{"model": "segmentation model", "dataset": "rendered solids tumbling over patterned floors", "norm": "layernorm", "num_experts": 16}
Rows from block 5 of a small segmentation model, named by matrix and row number. Rows with one number within an expert belong to one neuron, the router's apart. Each number is 128 + 32 x the weight over its row's rms, rounded and kept within 0 to 255. All counts start at 0. Numbers have three digits each. After the name is the row's rms in percent of the matrix's.
After each expert's rows are labels from the 100 images, of 14976, where the router gives the expert most weight on average: "strongest on" is what is common among them. Only what is clearly more common there than usual is listed. The data: rendered solids tumbling over patterned floors.
# router: slot weights (model.blocks.5.mlp.router.weight, 32x160), inputs 0-79
# up: expert up (model.blocks.5.mlp.up, 16x160x160), inputs 0-79
# down: expert down (model.blocks.5.mlp.down, 16x160x160, transposed), outputs 0-79

# expert 5
router.10 108:131117133133069180080166086169132198157143108186171108134151164106136119134119109134175162032070125104144202108099065138105089089149117113126097150124139105136122132099080170123107138120158154091134075167150166081113110143161127136139129080
router.11 094:185052139147154098131107146109138108142089136108211123130113143081074115123142131182089164134171157132125085136108164130114139133122173110183120067143118140126129154117178101085172118144101124122179163081148114103133125129037130144173166191
up.0 115:147100116093114113061143109204114154151120111137156157127112072183146048103106143139180161114142134135158172111130137087098082127175108068137161109112088144118128126099102137156112112120105186068106177154103154107058160133077082133101113122
down.0 118:129134148128078122125117106108114089070148193110063152132144143117125199189115081105066092098127117101087108110161139141173167144127161139150124130155109100110094136114163035095120128156159077185130118147147115145134126142087172071142165230
up.1 112:158182097115129147178192135150133157102164123109092168155126127191147169103036163098134082131121165160174100130139033176076103115145113144084111146179103091123100174102089150171137164135165117088140095157198137177138140164146183115118127095
down.1 114:122103123151122172101096123135111164140065143109102155105113127036130146153163116151083138140128075083137106138116163136138149151105139101187136100117166097128130138113052088137113146150069120244147139093101141085114131064154096139107141198
up.2 112:148147154157137146152133115059132158126145178107124038177131142134129170107147158138086097155131101182118148083146120158124147121133175202087112138133213091122153170126160111133175103129164076129146085148125133101162095143165161126163116147
down.2 113:139160135098166111107145139140165100100125118148135150097084130085145083194109111170133105111107130088112152162116108116161114151135115102141095152119090176143082114103133112083107140152057132118098130149119174153171134114104118093160121151
up.3 121:130114119069118086193155122125133149117113122113109110117093105115115112140130102128110136143107143165144137210123099115146185146200117137140164151099112158123138168190163120125122094161118123127074154122100112160195117119115128101075118191
down.3 128:152178146079161127150138144099126157167145107136152102168145144148115142043085171132177098094152140134128137110135126139113144063107114141130106096097201134098144097068042164126136129083165122109116147087195110066117151150207103168133088049
up.4 097:111146119139123103136057181091162125151137136090082134172124131065144170132131147146143070165071087157052120120126121117146151122136124139110167109101105121136186122075130100119094181144186113098025109101118127149160112143103162096177122155
down.4 099:143134144125142148130142133129101214171107112102147126161148145144087146074136129090114121091113152136130099095106120176097164118086132156105131068112151117114135115106091176107123133083183103124150158058149077139102164147205139142130131114
up.5 103:125114136130100143074126137100157168167199134174171087072106131098196117150151122165182143095128091134010150165130106095129073158139083124129126095136052085127099113160117168126093137128170161096126064135188147121127178133125134107152159130
down.5 099:115113152090129097194093151139078108116103165148079140132183123117109164216127116111151105120150112115145091123141193092183135149161145121155138132132075155072105185128093078143137132173117105123104106157093137171147124107148110092135094233
up.6 083:132109133105084106153089123112146115158125099120145154153108117057167115150133171158163129123126132141132147130152196159130142117120027095141129110209077166137113121155153071136158159143106138189069156129157098118097157083058105114150156121
down.6 081:139176116156135143163125116145116163143083092106100143144146102135128137053149118075145146107149146124159119153104121155100159091093174137140148098127161159113144137094077187124151142070139154147159135101135059095123164133193115151122104109
up.7 100:113086164101129180139162138105165158123196117173134062153124144117199139138159159143147132145107077112083136110157080150080122085100062159128060159164126098138135169168115145109119128147175130140120090130208140149174141161145183096153088073
down.7 094:145175123098151108144102156144139077175059137125092163145140121126126138219159142129150125176134093063135155168086199092167131103163135160166116173113104153093113109121117098161158144168063127140155099135054157106152129107165076107097121156
strongest on: count: one

# expert 13
router.26 102:141115118164104078084135099162110120118105143112085100096095160150135113085158195121113070140080099098136103143198151111144162118112096123086111102126073103139170139158102163134121102094091151112150157094086150152150110150168093103050084142
router.27 106:066077125194151086100107111152118089129147143144128081090124146126206111118177187163155089149157107142133102140152121125111106118113115117061099108103120107141166165175175113155130095128087135145148171094128154100106141123117105120073119081
up.0 105:113134109155120154114110140127142092170103150103150140121183113124159185130103115121094088095099098094125100010071145200125183094076116115053133117156127122153184051147141091104110119095160153156122086100113099139118173095111153127115116134
down.0 091:114109153207140125140107156127157158128155154096146091140150173154120172097139138158136152127160107164118101147187118096095092094203104111105177144168121161212134184127150150149153141133169115132075105158128118123190101058110118110149131098
up.1 113:179154144103127142143117120151105131119129128055146149146131179126086181138093102150095098130118196103111137149145155162105159135143171103175181130111130087080090104124094151147114123135116117122158105134164146077106114169168112120097178160
down.1 133:123108152156117108074144107158116084127047126188166128102109116100152076118161164091092116106170121143142146166170053088161164143089120106071158147100107166127168154163160093187122122147117145098102179152076148127174119135063081113109124160
up.2 108:134122087121121146108135123106181131118138125116118106138148072083154144155152100193074085103138114080145088062107180171159105110117121138160105069165093127098115128158149104066103163147158144137151140059110123132029167068075124159141123127
down.2 114:156125109144098068140089166110085151154113112113120129162099122151101112091145137141106127155141159134127150161178133135088108111160132123127106118131156147168159175107137194157171155129167145153090153175103142106160080118134111132067150166
up.3 074:097135099139097136162079095112153139123087117080157157138161151164097122155181078099137101099095165148101149092101143164063119139127133117057131105184117081110081138174119137160128124168128142143089109115149108133155162103155133108164064149
down.3 081:133178095153135173134166146090127143152186086192142138174147048152050094107082128153076143125166136152098136119148107139120099117167096131142145070144083112167131159082115155096114170071103135103124105130171080119138095109164121136148150197
up.4 081:159073178157109135146178084162141148139118142080122130094074185123081103121067106139121133168118110097112130126216106138187171079118155121102164110114104139176149066107118052148119135076111115137138161125149127138166120126107149052150129075
down.4 075:080227081129173092044147147095120082082076117182235126163153078171141141106116145088171118112155108120174052091149123125094115127151136136162162129110098140145113123144081105135125137193082101087118142142145170119059114135095104121072126131
up.5 101:113100108122127140154128067160124124116073144089141145095104130111148142144136143140139068107106143142136120111071234138047124110091131133127091143145131144118133113163104178144131087135116154221143093089124084123114167102137147135150086136
down.5 087:180084161129077152112161107118130100108171132046138062163145131175107162112125099160114143141149099105127116154167100201172198125137143167140127158154090153172129163097154109082160101121122135128129154198145154111131087094066123115159145094
up.6 092:104102108193074138150092114132131104170106101097136102139154183239110146125114162096146115161128105137088117137156133196173113123103113108042174139175117132145160135176117095170179085121111120075097160182131120168183156163162090090099114089
down.6 095:109200089085163088090172139127118103097096113151146155190126090089176103187137153109137126112136125096122114079135090124091120135150104150138153106116117102104163116092125057066077117166153120085117132115152117078115104099121193146177126094
up.7 082:090090092085114146113094127141135124111120145136110135126147073144172140130114131176171128138150136129199084074106147139159100108132131138108141092124092101189146077137103189130130159146157138110148075097151122086100096079174122143117072091
down.7 084:144149097162159142161145127128174146126168094103118131169161126129100194120154113111109139122099094109090096187178114129111138113148127119165134124160146196155129179096168115123174172141106107170096113166105121181125111129081146146100142160
strongest on: count: four

# expert 6
router.12 115:151107196109091135104140167136185109165183170167138112063082121138226124182160173154132138171125087168092109097096107147120134102103056152155154128197118132094125141173215124133160142127134156122115085136155126134126145103142189133156106119
router.13 095:114070154161132064131130093082146113138151174107114070091124118101136136124135108178110104133140163152100096167082202049137144141130160161129069071151085164121162156141205148059098152203148107146103149079152066139141134062082184157099130108
up.0 099:141199152189115125150123108137127156122042086095089179145112127115090131181182165112137171137109088126124156124136163142119110160162122076090172107121054136114185149139137128068145045093023141113122176157100091074137152085121113144135098162
down.0 091:136081110102118133097134074090096116100159113144129142136148066165131124094012089154095096122129129136111130128172084096143181120129138127188163173098149105156094119095100088093135169129181129072136146095180160126121085126112099087158141107
up.1 100:163087111116104144165179106196134100123136115158101148145112148157105062100134091180075162066111143135125163108077134117141059176132147119061145136114117111153134188096100124105095098117051142101166141155117155112064104130125101080150124176
down.1 096:056107136137141141147154145136147088169127099180176117124146091151126114129101201172150151129152100125088087071132163031063131138154081154096101151138029126127121138159105119106129143126137145107137055108120140129173090133150100146121117151
up.2 100:150118088172086184106122132109095154160068156103128215123132126172132116132158131133161133153081118128166118133133132142121113116108161075144164116136114150128154164158115101156148096121047161088166151120189088121117145097136122062130131075
down.2 090:106168142126092143141118050121119094100131099094099144139130084178137087118040068160135103100110125107156158165156095142082153101158150125114160189092145140147144134085131145139112208158191120091081073160144126134163128104139145132136106155
up.3 085:066095073181128125078120123134119131139108125123123124118197086119137155073094175145157134123126103101102125148178115089107153122109108130100155107047104140160172157142071169153081156134136154152092106147146186146163122139094116189143135109
down.3 072:054099165163121137137108098162109067140132132177131145139144185125131118200218128143146132136153137129125116168126192162130155159126151128126167171143086132136067158157134102124074073132085118086090122068102102110096079141157118112124132140
up.4 115:097087115144101099122096151127149133139133186167108095095146135126154145076137168094127141144099101145177103210123105099126156104152155149140117186114138122149172170174134150116145117150082153151123101108078111178144115102180107050108133078
down.4 113:125181160135109168080164124111116145127095086158134091134128092139068073203060074153177110085166199082140157067147146113153105120105105094118122090135108148130132133089121107059112145111152142115110132152149089197082188136127134141178092170
up.5 101:086165127155085155087109129159088074141138123161131097111146117064120143226136108131114162046149114081132164116092182153142151126113084129163094142065153160111103079131129162130090133083128153191166128141123134110066109109134100160073096185
down.5 103:130080123106124102170170130103135132125099145126146109177126089185032117124133181111136127128146212125111099122120174049139089136138111166085125135105058145110107155160122143178136142163181143067130220127150131176155143175084100115163137119
up.6 104:107183103038137137113141122115140128134120033155126146111146116111141182174138157062123111097134115127136131104153122139134196143113111158103132112130129123158116089118094120121112208118172092147120097088160119072165169153123138130147154097
down.6 101:100104117173146098108046144106151123092150145096142151076107153125119111115182085159121157156165104094145107175134151112124145143103130097131164124053117102135164186130116053095126102158064118117173150113077171133077095111151073108102149186
up.7 104:107145102155138144083092123150122150124106151145102163133110073080172149180145091099141146108141125083066133133133100147137110112153130124178116121111170108159118081112084145137093165129139146217142132132179101106064121134116106123095110151
down.7 105:091107166138129128139136136121154168129089134124157096091154061157064098151162204127124128105212195116121084107114130064143090134098110160083114134082049141093124161157109098140111151128146125111128203072147146151169139150088120138140124130
strongest on: count: four; light from behind the scene; white object

# expert 0
router.0 124:138134148178096136145177129124154116154144153107153062114108193146113081138164181165089107130084173128135141100091131138146103076131155141055062167176127113130176162102185128117181139174121117085083137116078114134167113150141162106169107091
router.1 119:141163177156100130037146041189185090147127149134153089155151147167151121115151166149110135105087092114104150074106144156094107107146152178093074140122185043109163098137136146177112111093081145137106099138082138114108148126147120113118118137
up.0 097:096114132147104137113151087162133150124066118098141110185127170099109102151079150149164059096052089067111149138125113099089107128142124149075136149100131115169146169075116129113094115147204103087064114105121095147194097137101129134151099127
down.0 093:153126088102144118144105132141109115136125111115183177093139107129113181102091089135125120105178100139098201145116101184123175105141172133151168088130138153146085116146134118108162128104155105148172111157204116120155092133168129071108170170
up.1 095:094068139041173101111141135112127167124144170111133080128157148126166148138130126138175102136066104134096122227134105098164215157118148135199118105127103141152068149161123134131125135122196102142120093116162117155097114124153182125084092106
down.1 082:109182163114100129108138111105154108188121123133118126122131105226163055147113155123141096126116098126131165081115120162079119096139129160112100135184120103128181128128164101177180137068110180112169123130106169083193139104155137114163118133
up.2 088:148154119070074160103097138081141169107101176176112157151127115135077151149043104088149145159124162107148115136119090112123196136151149089184195138174131132111107136102120114124167138205151101109154111063080119131148139149111105113164149067
down.2 085:098148094163186123175121106131181081098134133076059145126110160100118128104160104124122151106080079094070066125082161162146105100124103169097133134112143169090167127129092165160092140133138160155065129098142114121119221112140062149077099120
up.3 107:146094088136122090130108144150126155153125169143142139037082121155131079090140097131144146164112101174124163214140074109098080180095112152130154121150059172139112114164160112136098154119147108115096150139176121169112141118113143098142084155
down.3 106:096155175149115153129156156140090071112173164066134150140112162092120143133174161131137110082121158134147154096097094120159104122159150099089109154103103118102128136139109202092161180120154199074069171145150153154174190112121125098171187123
up.4 075:141111077132166099141131180105129166103134157129052161096091102133107147147075105092092095143110073100125102153145130132117140178105171141127168091156129130156062126160097072125142169139121096135119115081162101130128148105150146094103058208
down.4 074:132094112132143137127120145140124129163135132107051096134134135111140127110164110108105138099084089128119157173120148128101149116129125114097152162040140195089131118127040181131107134138052187169120122096107128094110185144183072143075100131
up.5 081:102131146134144104152139146159068128119124146114078119170100098156109167124124125085144145175094127175212133087163101130088150120099188053109170103127124166135149133131106121099179085134179152189141090139063124129158076137141176135055169105
down.5 075:124150093116108107139077201080130134134094157149178145115130135112101145172118089137109145078140174044054224165145128158150146106172108167126113144120107070157105162115187079086094104149181113098137164183130112150108095174070132112166172163
up.6 099:159149100122133079155115128035120107131092164101117132151121119105093126101093141152097095207137208151142097131162139131139175109167170123105131131121130107141187114074159126086142146139142137149103165109120114128149132115080137141162162143
down.6 097:106083183142142086128181084193084171072112161102138155091149103174092132138172094132134082075125152152115149130106105136161144143090122121102192131150157089105054133153171191133142138108164123142147158145193087181126071157135146110081131113
up.7 091:104046109172120161075094124092111128111095175056156145121142109109123097135145077153083141151135063114134115120155159101176172157159134093082142081141119121145125165214144097133131097132127116157146152107146117182130142099102121110112111152
down.7 095:137033163155125175157121160111155123106129122095123120151185166092123125084194139131110118102139107133118050134099141122159220128106130117099151130108149145127146130155071148152128148144075140138130148074149101162079188072148094144131080170
strongest on: count: four; sphere; white object; grey object

# expert 9
router.18 078:180165131107091203090129050068144159141111139103129113142164103186103183167065111119159134175130171126099177097170126089129060138158104133109162153131165130123179089157149139093098121139142117152096089107149101136112123093099112178087097118
router.19 108:096175123118083156047064116159138149137090139142179170158114167113145196125158114134164137112125164121122134117174169108120178092167082155174116167077161081127122169127085155140129108111166160189141138121131147150100159141069085093131140096
up.0 134:168126139092132082184151159161104106091166127125084038098128129163143119096071076125113130114123109169152085162111027109186180152109187150111126161136130113149129135168113123096110088148154126041110133113097120180198140093182118177069120160
down.0 132:142140076104122140123153152123100157138058185124155115171110130102171143143179149128141090138124127068149159090152165104108132105120087091161115076158142159162181101140157121187160128147052117117147158127153126111171120075142166152082086104
up.1 109:142118160107128137112150098074141141112123205139164070127118136084093144113192142122111082133146145125160095103126144124203149114089149220151049142093162100079105086064118142136103120103094133197151129119108148184098153188127127119137138099
down.1 112:141108118129126137139144201155126118159150110123117070143170119190171102108164163130149135136096069163082197132121137147155121149118135078112122083181118179166133158190186132173150075135160086070093135153118143101146004131126184124096114150
up.2 065:141151129186065132070111103142117110157124169109144104112155106111137141157092150154163075118092093089103107109106095143201143096096150107110177063153091128161171111042120090108163136137138126092106127095144115121182116112130151143123155190
down.2 104:124061150120109122123126083106116140058121131120126198117115128091086149088041064116154153096167142132196065130128097108088184134190109099143182183074136145081141143141038169107108162095090177145163127187109115155088187085143110153165157142
up.3 096:122106081140146163102171086172138134108099162110120153114100124090111132083166163097122151114141138095160102109127091105120182117108125100167160146109084128086112106140109123099157105134020131197187162110120200141174110134136096097145142086
down.3 112:140114146068161116137116143137097145130163105157144070173168163141133092145104080142170092107103126154084157077123160107193127142167101174111086115158179118162179147131153170134151131082193060075102104142156040114092128137219190157111103178
up.4 083:108066163086095152159103129101129129099172175103112071143181111119134161166075136168123140112139135161086154105157175095155084121108104114110100093135159117164134141151111172146109128146127141095133101119148125013059141116137172167089136135
down.4 101:151162143160111123112133145171148094133084093125118168114096162122121099166148178114083147155150083136132103177143178194087145125164142125158116176128126146130112085104068095111100152127109144190125111139089130127208140131065155078193142098
up.5 075:154161124113098160086128141140157117103069100132120136120089152071110142098123173152107151110195196115110157139130192138191144127106155133160148123127102125127142162041114108123168140170097137225117126111119158112079177167095087148180163158
down.5 083:132110115118173145145136103158137156142165160152095160123165148153081101115127094047172128159183091151149095132106160101100145146190148119150079102121150155106123093171089187109129155111143099065141155120106134145175073102129160121130171134
up.6 106:177122139181110136145154142107118145085094169128132086148062151169125111150104089130134140145154111133147088111107102106129107152099158125103165108156114110137152099101137127132075145194117118120038083109119137180174172123183110153168127122
down.6 095:122138112149144116155109140168085069093107158054138152122158161083154113071179108124161090156093107124157131168130145085107166131162078057101174089091095180095172120143159130078171120077147064132102194073150105133130150104136108150088107162
up.7 098:144163152145077137097074094107134091144101143122112138080132144076129150180098130200126111115090100128085129132127163158198164111062133153107160086141086121121156110014138127125125129112106133156099132128140158124135157108120158161111150157
down.7 091:142061148089111128142125070105125130055115138151123176110137124128045135088040063072160133111155113092198084127151066074099168125187121072169149162089137152079157142120070154119133166109094163140155118152117088131092179066151086164145158151
strongest on: count: one; light from behind the camera

# expert 4
router.8 114:102167115131128154105094164201133104107156161138138113104090145057184128144162168160101081081105069171148111112130148130144160123091048119120130107142070180082110065158115155155090093105161154150143106150152161125115166088106116145148120099
router.9 104:181149188107082107142156151112171129176134087194088160119137158146149134105093143090136134105087079083066191143095107104128174112096091128122173160112138134095128144022158136111140177094106152107118115165088134125171123152087138179137149175
up.0 108:153152164141143137126145167153123142160128110078155176114232133144091110099122084105059152155111138137115115177058104152148120164161199096148151103127131133104091119127124159112116187110108089175154208091141117138193089169136131114101140156
down.0 101:117068109148119144089106111123114128098112135127064107116122102134166153194103071176187169120089064136126153128142120095134130110172098122118138134133128145141159143132108063101135130117090151125126081167102134135090128085098155132109108111
up.1 096:123141121124149178145167117124126143126090091135088140134171070111060188102082177144096082080129137105116084146149164149159123126118095139069158118129137107162157173075126159134107158140142079137108104104140135155120140140069119141148153158
down.1 086:132144084125126130092131089176120167119108107093188105203115093136165094199193047063178142101138137122071099105134081166118083146127162146148131155122134152131080104142149095122127110082078143126165141108155153102107083101171126121127149118
up.2 094:128153124122159164135131143083151121161107121096139136122061157092171135147154175210133110122124153132125118143123112162102148114092178133112156180101111158115125095127163109108127020166137130075110119172080179087165106130082141129180148160
down.2 101:187095151111133160094159110140115203064101162077145160161162074125105125126100022035115164122139135136141118112128093153157147118124176116167156089181183139142104133142136112118131137099120090172185178091229093150147131114141170108115142059
up.3 078:094125159160060135117099134155158086146095150148115101096059118049096072149126024146100146095114142084158119165086131089150098105111174127136111066105114115142193127128089116083152188147139169134072143110102072099127115137125141076124128118
down.3 100:114155164141122080135133146085138059180126127191152119096065130169151050128132218176132108149165174146130109129114144104125067111109092119096128132129065138141115115132143180138126142128140152082101186086136126124138162162116081162108119101
up.4 106:111122134135135152144122153102118157093118156153154124133131093142127137127135189104130143163153161164158130081168154141108106130140151138159092194197178153122112116162154107145195030107129099138169106150091142118152126087209148141127129131
down.4 110:142104110110153129114174100180092148077141118063129135133129186072120178189113043090160092094104107094168136189141078141183179128106150116160136126110154142129135144099130109063131144154102097135126122139130106157099146101094157092141172147
up.5 099:148176129147140144148182152172141077167177100138164161085192099171103060087145160135090116118125122145156079096095108135211096147115131150140155103145124138129118127164092095130170172102074111131155107072152093177151131131132108136121146087
down.5 093:127093102178122154057135038164150140081112153086129061101143135088144151180153082143091147113098101120108128135180117169085144117120170196058110168101140089124113128157183098106052143138145127134072133165101176111126082101076159130124147151
up.6 109:090130101132173157143106129101147176095145097116135107156101178159154128133120122148097104143128196158127079062185092131111079156072179154118107130130178091161137180146163062080108166150199062111136110108112099119124161068145187137168136128
down.6 092:148194110131133159146147168107094076103097138126111223114104112123086119089132119094115132134075137108156138117123071125132104090144117103131127145137129146116127115083104219168134143113164198101105130140126154155172144159068123079137135102
up.7 074:146121103193084092086155109172144134133055163107124107147072167161166036166167134157109109130128123113135131107139181133127094117157118098081099140151129110175136138145137101115150143192107096147087159097143109093088144156178108043123100058
down.7 093:117168152107122072145116159127128039163145126169153136154104141168157089111125255153146112148158164124110124118121160114134094103128123107120117162157091096135115117100143163127166110120121149090109161066123138116116148171156109128130137076
strongest on: count: four; red object; jack; cube frame

# expert 8
router.16 099:091109146097117126144134103110133151154151090125102146083113172114139140202070135135125106114111161152187093135110124085117157106085138169169109124187144157125139158087217132111170123069147064171178133074127085091102137083138188139156134094
router.17 075:140107126128149155121125117132112126088077160172120150094111096097112108146133114100102155140147118107105078143122107131127176144168161117139108090130076072151127051084141143111061155189145098139123130129110125165124117161152112108162147131
up.0 114:097125128107143108175071166131114091096121103129115125131143161044125141119174117091085118128127120147131131225124091157081153132154145183139142121097110136137114131122135109155079092132114137163097094196114157162246156163147161134133133185
down.0 118:157138158104128129121140065116149163134148169111133123136184150136159178140114169150077122090159115100039097103113150143142151091126091205146115102151129098100137159102100157052185110152143100114117086071153130096073097073157105150104075111
up.1 115:135067187119107096106149128088105097182124164101161073129168114119127085115138072149175125125134131128162191141101174153125116129081166048111153149094106134159098120149092130086136092140026129124124137198126123192100118121119138134148130116
down.1 101:131133115161191136122064146140175129093061129175122156125135149132110145123148197109088159115146119129086082126158095154156154110159085207130096093159155087093099135117119085199107162082203064142154148096121153078168144133144095134123131138
up.2 113:140068167102118161085137116070109120133134162122147034129202126061150192129105103130113088151154149128176157123136204122135120143090194105129102140062158110111088148113087158101121099150067113143124148132108144177177124167106157068132153102
down.2 113:104178079173147120152131122159193162135096099140147193133124141233086118139126156130130136096135101124101111116119100157157087160181068204088100098173089096125136149144132032190143143126200118097099134096118122110105156133143095205152112148
up.3 077:073095142218108191140098131146141095134111102134111121120180165106161134167086107186124143134054106096076150090139128179126210076119106133100149134103120103136138142115121146154162067124082168128121130197094134168101199104125100152103103130
down.3 094:111106134112068149140090137119144118116142132134073121106122102091100089166117067128133165117122143162123199105082102151098136136144145078140149138136109078132111124118145226090111069092156255178144155210119077159071118097126148134169111124
up.4 105:128181162127087160100151118146158120096112104094152105181162085135184124096140075103167091094160109084134163153167115125063121107142137097114163132153114126183108151089047106155134187122050118103124150140162100144127126120110135166143145133
down.4 109:147100110099129164134081113096128098132108131200123154025144173112082167192106154132080156168108133203099136134107090181181147144138079131143087147127153108089139151153188125162151123126201119173157135137100162131152121127080128072172151126
up.5 101:131081152125100137143139112145129111187172137144120131112146174062127113168130168228159101100094133101094184136089107158089170138066125086089126116072157116121122158165146161150163101152092162118146159187066141145112098121072140108160152164
down.5 096:129103146101075156116131136150145125118192133154116081103113107107080099170125114177150134098134181150127216144098114149086152147078164050111131172120150107146106128151149163075141074138118205177138150216109127166105095126101169101177136141
up.6 100:061021123135143120086105104108116129161146159147144067061161126120134074108192128188099149142160152188093144176104174150169048114068157206101103143111111132111100193137110115137115151175108130172115166082165166116126115147144129109126100105
down.6 093:143149120118105083188118110117118115148087144159152152126121093145080122128034114101111090077125109082142101133096114101069199127084120117115149150132097121104194141080126158153124130152121145125105089144109160191079214137165074165131088146
up.7 105:150189093123134096115121174132147108082103100117149155123044094142102111085113125090079157136126108161103168207092127141135156146197126201152159120127151136096126103115141179159175126113165145153156048174184154124145152123168086107135160124
down.7 110:085129174177139201198140122122092124155161160103141112156195173078179175131190145163165110109119136147115089089126162112131174131080163116128150117085089152144188095135087130068074142177116078094100124073111089126133110132124182126113087170
strongest on: count: one

# expert 10
router.20 101:091117125103124113124103126181165120160148116164148105131083081106188111131176145124164127080133171119130129085200153108047088067142072140104064149122143047119129189182152142173180126118163192143134170130117140109134146139061133134095098111
router.21 081:136159118083133069077095137120154156168114132145094177098105153134131141132107185145144098136123119124131083150143046088172149176180131110114158118136116117139137134091173134130089160121096092096167178058117130086149111138101121146097156107
up.0 122:183167153063119129114094124097133132097121126128170125081113129151108134140079103117073121105147188139154092097166121182151139112071180144143125137113124137104113068056172145110096091142140131087116192151114148151094121150113105112185120137
down.0 112:085113104157138150174158176134106114175174128099077117173165149164142110165186128177173119084100098124099177139122134064159139136164104111125123139166129180139119190163121111107214147119126074086098048119120078150158122120174212119124115141
up.1 123:173119154114132145046146158116113143079160162101160118120189125102113147126082102136096135151182157120185148133159098146170039131192185099141108144181110138178122121128175129118142129123107126167159118128170133151062128063108134110155119086
down.1 119:124184110132140161133097139118105140153078088121080168138095177109092107197164117180095157163117083085132122080109174117133114133099141149170167089102192173114116117094069074144142185167163104106148103125091112059171062098153170146152136140
up.2 064:155144104142110168122122093086138098146154126146165067127098114155119156136070119163124148148140158067118154042109130182136093117102122140120150109160117151131155154085138092096179125144134144143111098138165123127118091134121136151109146118
down.2 070:134106145100114126125144153192146184127093132109119148130107120131119119068183144083152136175097138175131110118144159129064156116161134168083110134094208116095110119155095092193072132052119156183215179116130154121125041123095151111107124097
up.3 078:094190109129094171118124044156133118117134122116098132121132133147144120121162095144098134056090130162114167102044125192115138106104117128114088138195132153173116218149116139131127149085139107198106125095123085137122125088111184132161111110
down.3 082:159091136134129123131106114149151150139093180157152096123110147085130175092152135097081139151108118146097106151044155147097158117103125168139120091074174118136136098119125117163080090063090188224184210142139125119101121150115141116115101121
up.4 107:157126083113150128133136136117134121114196083093160123120164123074135101151156088174127120149131137148156138110086146164131034155154163099162119070135133149135118117126129101088115117108139115192115064155177125145061098100150177156165125133
down.4 101:155102144068119147131120139122129156134082145143114125149098102090089127118145154159117155199158105131127132133130163080087145145157131165140146101050160097168107142096039137187101162107120211145182171132111167091137090118087101107119155127
up.5 114:096104127064108167133173090160094124143071124169119136169097141156134166114088142091099175187092169163132179171141128106145103083115116146227113142078131151157112181126048147145182137176117178168169135146083123179158148109107137110103148125
down.5 117:134142094149170119130120123157128098091213101121140075101175176170092171145120114147114102096195121111075104112130158172081098125137155159114122194176079124115102101107202136079125145166134073076145097142158142076141075144118136174122169140
up.6 096:123205168149099164154122065104144072132140111102175135121114182085081158125079121126134075131138150149110142085169101174191087131091140144127121157154124143083129101123111111062090138119158113134116109105178148136159172156122140136166134153
down.6 095:165118133074159112128143130134136202122076128091091140170091117156117184115143110139095151154125137112089130159129151123104100145190102175144133134088161134191139156087096104175088130121173119165096129168076119087119079108129114110119141112
up.7 099:124124143114092191105050167122128107125117176101124073081126136137156153149097084082113137108132168134132109162123126122158164102091151126155130142123126181167105138067171107140121103227178162132093122101075131115132153147096162125143081130
down.7 093:129095107139176140167176111166064114146178168111112167143190172160061126162133099157102157131093201149082129085111152112181072154139114135106113077135108126143121162104147194089155090083155068104155069103135127131170147138140200150135145124
strongest on: count: four; light from the right